Weights of a small sound classifier.
Model: norm layernorm, width 320.
Data: trained on melodies that start on their tonic, played by one synthesised instrument, 76.7 epochs.
Rows from block 2, named by matrix and row number. Rows with one number belong to one neuron. Each number is 128 + 32 x the weight over its row's rms, rounded and kept within 0 to 255. All counts start at 0. Numbers have three digits each. After the name is the row's rms in percent of the matrix's.
# fc1: MLP up (model.blocks.2.mlp.fc1.weight, 1280x320), inputs 0-79
# fc2: MLP down (model.blocks.2.mlp.fc2.weight, 320x1280, transposed), outputs 0-79
fc1.329 048:133145099158134082159129120128104115099127095134220134153142180159121079153051142122060110130056090129115134078159125120156126099137145125105125099101161120116083137138158094141111102165157096153190090096113097179135110159145159113068101115
fc1.330 124:163092128115143139124159108177119102104056103151139099116167159160202126162087125132117113105109138121129077127122118170098163076106138123101133083117139147100115153118161122178076149128094059204157090156153139145124192173068128122097093044
fc1.331 106:113106088122098170184133183189130097130148122172155167131161132121135062129133124164082132122134137132111105138133098096116125135098105120105100082101114135177152120171158095110130090129090075128134149143101132146128122105083130140087100143
fc1.332 117:104151100114131145195162128107147110095120123134196146158158122146171107166134123155122113132104155104144116113091131166150172132152132138114092090143136153108127134109197131126117133136119040136217126093150126114127129144114179128081115096
fc1.333 122:154162160113135079140151142115152085108141186144100082142114187168107103164109125183048091099109143141121074149123135158107067039108159130175104145079153168181127097106144058101150114110132148121142139158147140129155203122115097137143087130
fc1.334 113:122162083126187175151154122094088070096169096124122112101168110088144085107114176157081123148094108112117139064166090129084140091125162083102076120105138105119123108135152170180115143121145153146248099120086121100151171144143187096151169176
fc1.335 117:092138101104174084154149097063080113114155123119138122169118150150118129102123207095114149119097130162112171095103148132173178100144117111097122106149158111140101100099160099126083136072164139133161116119116134118151207138160155087095142171
fc1.336 085:107134160128181112152138149149127135109130160101161154166164179141125083143045126114098161101083107103113117103166140121164124080179128099160096134125138146142091145144183106173092075137155117149168072114112078155119156118144156152100118097
fc1.337 120:165145088150084099153181158098106128133118101103206074197100134187074161126123182115125194086125124148116153100180162062178129141160128141126040138134141112144105129142141137145154096078161168167103057105146136143113120115145158172144120150
fc1.338 106:128163128082140048110105094119176126089083190125153121216153149145197147158125073082122103135111160083093155123091113151103149140144115122153118165144109193125153089117101092059093110084097087077129144136114127117143128046138093135060134041
fc1.339 112:104153093116114127210117111201080114117124107116115146143163197116113127130158116199083109096085087144114126061168166103110109084067125133098147139069162143162148118144135113174101091092071131146111095080077130181181152200119156154122106136
fc1.340 122:120152172125168199125113102141149113135133170133087175102096185111107144111123161105118086087105167083168109147101186092091140092125130060128175070150138159162120091178156102102100137108142026125194148138121119119122189175117115114073123160
fc1.341 131:124168139104148166148140176198097071139098156160184082121097193184105104132079123164105119148129174160090055152145161158141115102106119137176138141084126107132115115162186156111147142129135099145131135108086124174170164168095119132125109153
fc1.342 088:159110138149191114160140120143132115098128140121183139162146147143150088164070142133057121064107131124137122100140138115113105090141160100159061127130144139129120121145197092126116108119142075185185103120149047170122150122160154148096124107
fc1.343 130:100125134079146109164217213108092123102094143162143158162092152130149115161138111108143128134108120173123106098182164152137196117169111139113084095124175154123161128123183121142052069136088152122120100126166123168133204123112177135157105094
fc1.344 114:143075156159168081111147142156112138109112106098116078156106231140067155114107083060114098035120138146078165101154141180200177073144192150127132135076185134111128151138158090138146109128157136146110102108139120144102171113149163134126105112
fc1.345 124:116085079186111084195140095105133104157169115134234131170197113124123110153118105104119163161079157110088118127155184172129121109126146087146125095120175149096142151102147106103151090165117084121194113121122029111159110152102145117070141049
fc1.346 128:136132119111136091128144141154074093119171115112155116170147145163128105120128145100114144078126088126081086140149087131133127121178113088117136131136188179103099113102126102145083129095175131139073127092145118178155150095150133174133109106
fc1.347 097:224098093148175085127150120152154139142105106149169089127105150222097085128089152162014096078123105087117155175171124094087116109207130173181070070085169149132148157120105068235068127119155111131111136118137143109136165102074166179151122116
fc1.348 120:098120133105160134150129131139075085115119130176130144124185200106148107126130152130097099120107113151121149123128080127090198078096134085120076109100143165171105074166168114121096097082112103117156080142065124137119182183085142122105137139
fc1.349 046:145146096134141104182125166143110116079116099139185117175157190159131073148066146142069142097072103150114134086136111130151144094140132129123084087075161140152085149108197075169098067129107111154141087097128099139143184109123151132096115092
fc1.350 051:144133066110130123188108142140112111107144117114174120143144193169127084166111141139055090121099113132118129091115134098158142092135105111132079103119188169137075136117182116194104088135115108165186089075113123183149160150107156141109126103
fc1.351 121:082109092156118163153132190120098119125147133135234175129120120106126105103097191137134173145092128147162106119179147120143129146151150066116131129144113090105105147187158158198119148143117110146154136116160104179093107162145123170135115148
fc1.352 100:115139153108129170132160242116158139120160134094169184102170100072133117161123104154137101174103147141149134140195124084111138116113120083115172130132181143098147141195136200113118110123038116136175141130154112196137122180144077179146100163
fc1.353 133:104085092114131121207180124141116162131158139156113115107129130188119028106138131088091175097112142121144096129176139086148089127151129142110139071143170144162074123135124118174098119146167118139136037164100120137118114151131153167108172123
fc1.354 102:170105118138134126104140114104118116131064165110149082155136141179176130126070167138166116111127160156184107158080124139134178176088094108194146095137114113145137139109150101107144142084120068115154156171111138123120148160131092079096154117
fc1.355 094:131151105111189153152115176176118157133116159146157153139106163189098112147108171091090151139079164137156158121127140104137158082113161113092152097100127131166144143219148105151103088101132105133187131123131113135163182107129174110125150149
fc1.356 056:132128096185148107160147134098122137105098114111141129178142162149135047140084145150103119119091136155133142082129107092116142138137162155091073101112129141100101143147172081112116082133125098151192080141137085173127144111148116166035091080
fc1.357 113:148169156095219103132129099153119091101133165151111090187115184173106141145086122116067108059087118167111084139175161120100106089125166128167138121091156164217106147113142103108108119113125140115069095118100119139152155188107120121149124101
fc1.358 104:113124128094088124205182206158094158115060171200168156165140170166205129145120099123128163130134140172131097146167114151134154131121099131123078137127116126149122124141155157138070079144061128127098093147126159161119131137066165174131110110
fc1.359 118:167131161159111090135136143101176154060092131089129130197159143181150110122111157154057095107121126103102112142090115172145109136103136166185134120091139155152093122125132100081156089094118073110155167156098136091125148136145108161106093111
fc1.360 054:172130084146138118169142152131129123083125119122165124163124179195105054140090162125079133133093101158136112092151121111125136083124137108111124089087149134125076111128181081143090101146115102146164085128137129161132171159106147166042100120
fc1.361 110:153143091127088102120087142187096112097109132108147174187151117159149126119121179139100156156116083089064117117195084072093131127131135091150110098086147177128152121130089098136082097102125135139130107116144153105177128074095136139145096108
fc1.362 111:141127088126146060143106144186128140105154132103085103185150186161079119185109088128076116061106086125114152095170144124158117087191176139120126142104187177111131137110116066182099090105135152104104089099128152140140157134085177215126058098
fc1.363 113:133130166120204171148135100179136099094143150124111140099159161126151104114125185173072066061126141121116075150137117082062136093124105083154126107113202166171129088089148079099113161099127067121170132131082106096088148144120094151112111158
fc1.364 126:079113139128121157150156160138127136104069139174084124103122186128119063113134142091103111111121104125154101129150080139126151082085141125104124123075162145169046104186120142175093080149088145113134076146079143134128205125090144156144157109
fc1.365 102:180159065160200150156157132131125128065100118074126076141162139134131062159088099190036101113092100082106126057181125119109138099099181136153064136084158116127132156137130153195146145077105132177171095131069119136127171164108158171167116153
fc1.366 121:154170140118132073123135144105138073097149167126112122152116151157124071139100175152075095087120152139102044142077097134125091102164158102143123135127131160156095103088128084095126141092160126122137153148152139098150174094165098121135135111
fc2.329 027:143183165182183127105115073128114088163096118114142100160084068133081121141098104169161114127070121178099116110125177119129091153129178145172144131057168099093123079135107111075136122076109129138174122149131067171127129148149159111185124075
fc2.330 128:102157145096154153118142080148090133107124078109086142113100115138180175023128174068157114071189132128128117153092116141130158131080148118109084140139088089126108153138178163141129154155197110151081115132086121027058150113179153068142200138
fc2.331 109:170137130180087089120119166095052079183157136153145110157098178147087090155074118198138139125130063121138159136121103132126094136142141166131102110079089115108099121180115092127095068174149130158105130161081140104084131116094185136153117118
fc2.332 120:105174112181103113110104125143118063166134111092160165132104126108110166171099153146198163162074137104171180114066140079125141141134129111102173110148173106141120111154153116103144105072158061180171131075160068186097152109179158153065102131
fc2.333 128:194146123146060088061159136159140105111128119120168112087115130134101062161071118114163074134143104181132155137133133112101191167133120145136163136117185134046100118136107114084132170141176121115116138091136116176145100135133120094129143136
fc2.334 107:194127103162133136106056164122174133164191120146148128135180169112125131150117106169091133125094109113194164091164121106060068135152114105138132158143105115139166128162100136170122115115135196120132138133126142135203167109065178175171130149
fc2.335 136:100159072082150116150107154084072122155197137093176102130169122134071111120177123137124168152091132105125188109112139127096148167158095126099152124140168153133142124074144159164074121070145191092156153110166120144187160117144131126112078187
fc2.336 068:158124138113107130113146091075098119172091092097182122106111156144152195101148153133160141078161097093154152105087147164140123080142067116109081112150134194173118162150145090149136081159182144078164103111160161093106122126162097127087139112
fc2.337 133:141180146199140149128099151141141082184106148077183129121039107126081161178073101192100138152078130093171176123111204076132121149143192161168127115092143066136173156122113132140135105127134121189143145097155106146095111146126159198144086156
fc2.338 098:127100093108111159120106122099131139190118153142128114108163195147149193141190148135171150064188087138217089130115125154116073117133076120127108155178120134162087146167111184178136158092138178099169131097082142137096138141091099141160132150
fc2.339 121:098148082133113148169107137128164141115180155138102119113171194094131147100152091164103106139098146092161184091107188125051149149111145158115128127126165101199183148119173067145134124120111119117118180129128146128171193102063138115146111143
fc2.340 131:067129115178101136143121128143101083087191127092129147108186168033091118088141159174113142106095115052126165060143174139068127144135120162088119140147147106137121097117113084194169117124160181148101139085172172117149158114150138167141071166
fc2.341 124:093096183115181126108116125132144135169122120122104189148152116108152180118160132091131188098102134113190098102126090157151061118139123091115133124167109137131095128151131159173130129097200100123171130123166114152095162155176171147122098092
fc2.342 075:117134177115162142093133060034108092197131097132165124130123062122126220057117154132107173124108126091127139166120139128102139100133132091190080166118137095159168123071154124125177072132208135130134198140135136078115168148158145115154107142
fc2.343 132:160044131115125132061097091095149159172128107156088147146108132160129199150165193039113118114140150147145089142136076120195086072150069068139139160150142149123101125158140131106122145110120133111164086102095140118205146144145126134146196115
fc2.344 118:122123134082161154131115083100141150160163126179138121144072145149141194106121118101114128095127162119071122147110133093186123102121137115180105124141082114140184123110198118152094086158126102158159082167097153084156101155089167133149172127
fc2.345 147:108126118129186122124167043108095103145137130129177106175167030142111141126127118143156147144101126123102103065096204151125144115129125068125117177131127090143127103094126089110154100111150095089124085136071092092153130140155134140131151086
fc2.346 126:111171150082127172145196151181139162080085126153105149113096079136170185077100127088105083177156120124054079160121149131112201065103172110169133115148089106107145161127154172094140180167112076140084147166130139066092107136144113143105176123
fc2.347 096:140064086153147154099081087085125159171119116136136131136129188164100106140179147119154140027159144099168124134115128128153089173150099140097154085122136128108106131149093093157116109100143151130138096125139164145157124119115150155122120154
fc2.348 125:170107099145093084053113109126148134147103119164133179152126163119119128171108117085150090145100117192155119113078139120127152145163126091119173167117149122112099112178097074058140127103106143130104113094104137178178111072123113141109146126
fc2.349 028:152130120194098143128088148111101124184138155089195086147111201119062158132118160177132144104138117100176170107127114158118090121128097128157136134141132131179121196163190115149142118110154118162101155109133096155153114129142101086073126148
fc2.350 038:086194165137169115152133134101093094147132135103105166142116159129096128101155141153172164111062123134100145087142129132099194132112110189110199136130210115132132126116137103146086138136124156164107132065181084100145169157175104164109127133
fc2.351 158:159137088097115129074167177168130100082147129171139114063122099129113119134113111077094037171103129164139128130148155088064204119129141107100170121127178129101111099167096147076126155129159157090094124121128152198120101132115095107133143159
fc2.352 094:165137091113146126054101098060101148119116113133149159117087165129101114168100104093158098125100129141093204131084124109129214179141151128094180099122137165097141125159109075058085085130092107096141135118137121141147123089131092116060121112
fc2.353 129:134150152140125118084108141121122058134090129068130158187142103095144193141111141171099144149092103108116107086152116173125124101154121062141104176121138165114140131105109122123149116097087151110147174088111124113149162123145082143143100103
fc2.354 090:182183170083098128136178140121111110102074131126123081135152133175158132089111080145157123134174090094093100153121098149065153127090137121170103156129055128121143118098173164148126130164139131133044152175095144092068124162136119069155162108
fc2.355 089:172096111197126127107135143132056149125137110111215133123119156149113129091066149128144088102133084135074135167168130111119168146133142109162110078096117122089134129176142073066141142160153122159091148138118139107094130160154136128136161145
fc2.356 037:171111060110132201135174154138084137144135120176122111149134162138114133082152138108099162117123181171168121145146115179094124157131192139096128082133112131146143140144184122118105135132158144138208122186109083063130163204121162103124134172
fc2.357 113:143179157178165110105090112158100091139126158145169139133087140140087051193056080167152134145096105137138195155145112114122145202134167173151139144080119125093135088127124085081084109160151100137152119124106082107100147153106146112155106102
fc2.358 098:101069126126125148138062093102123157164158174165025140166152186133137155147203159106124183104158158102160093097119112137150063113110047108108139113157117143181140143121132097166116150130099122107134101113088162077221176109106151119150157145
fc2.359 133:062149112132139122151075130038143165115192132071126126129185174078117153101154111154158160148114151075141163115096153152115138144116109169112150152148156129147143129139105172150156118122124159058115170106158181117163150087144109134126062172
fc2.360 029:170132160116138109066139145138120091146098122146131138146102162159125174126131152129190114130135162150113110131087140129111187159123185092180147119100080115132115105139160130076073147050148103163176115138125086143141146146144109117129157127
fc2.361 108:109182180080174110107116053159149081160100165109125140153091179161145199123130115107123138119091136108090068157074134130103152082112146102202154170175142161141118072190104115100132114131172110131136178122106121143077147109172097139115095127
fc2.362 106:068123089077135167144120063117140165126186136159092129113116186097162207089204134089103169075180158084110089089103165117141087087162118143092119110208122127157156162114187117175103125173171139107109041078117152084145098157116218163135171153
fc2.363 114:109119115163095061070102145121169077147180111058156117153115163095101160162120103146165146125094095114149103078097204123143122135155132160148121203138210110104086098110113103146142093098171132129134123023159109176113127111163144192134057112
fc2.364 146:111128135193109201139162146129178111153142116116158146077105152079083143098138160195108097106107119092209186135110168080109130124094142138116103110092163022209157127137183112166182129134114160165126171133124132164139139159103089146121109154
fc2.365 107:155117117148131124120103137113116154152146111093179137135187203112112063133145117156177152176102097133139208085082085143116128217108123165114155106114113174133134131151159113134122092137115130132213132185145132166162122155136117133087091115
fc2.366 127:164157100103070128119185158182128137081131118130140133072122100125135093117117119104130058158154138185110118132136153107091211128103120117086174112121192125086131116120120183083132184138153117116110130102131137179145080141121116113119166153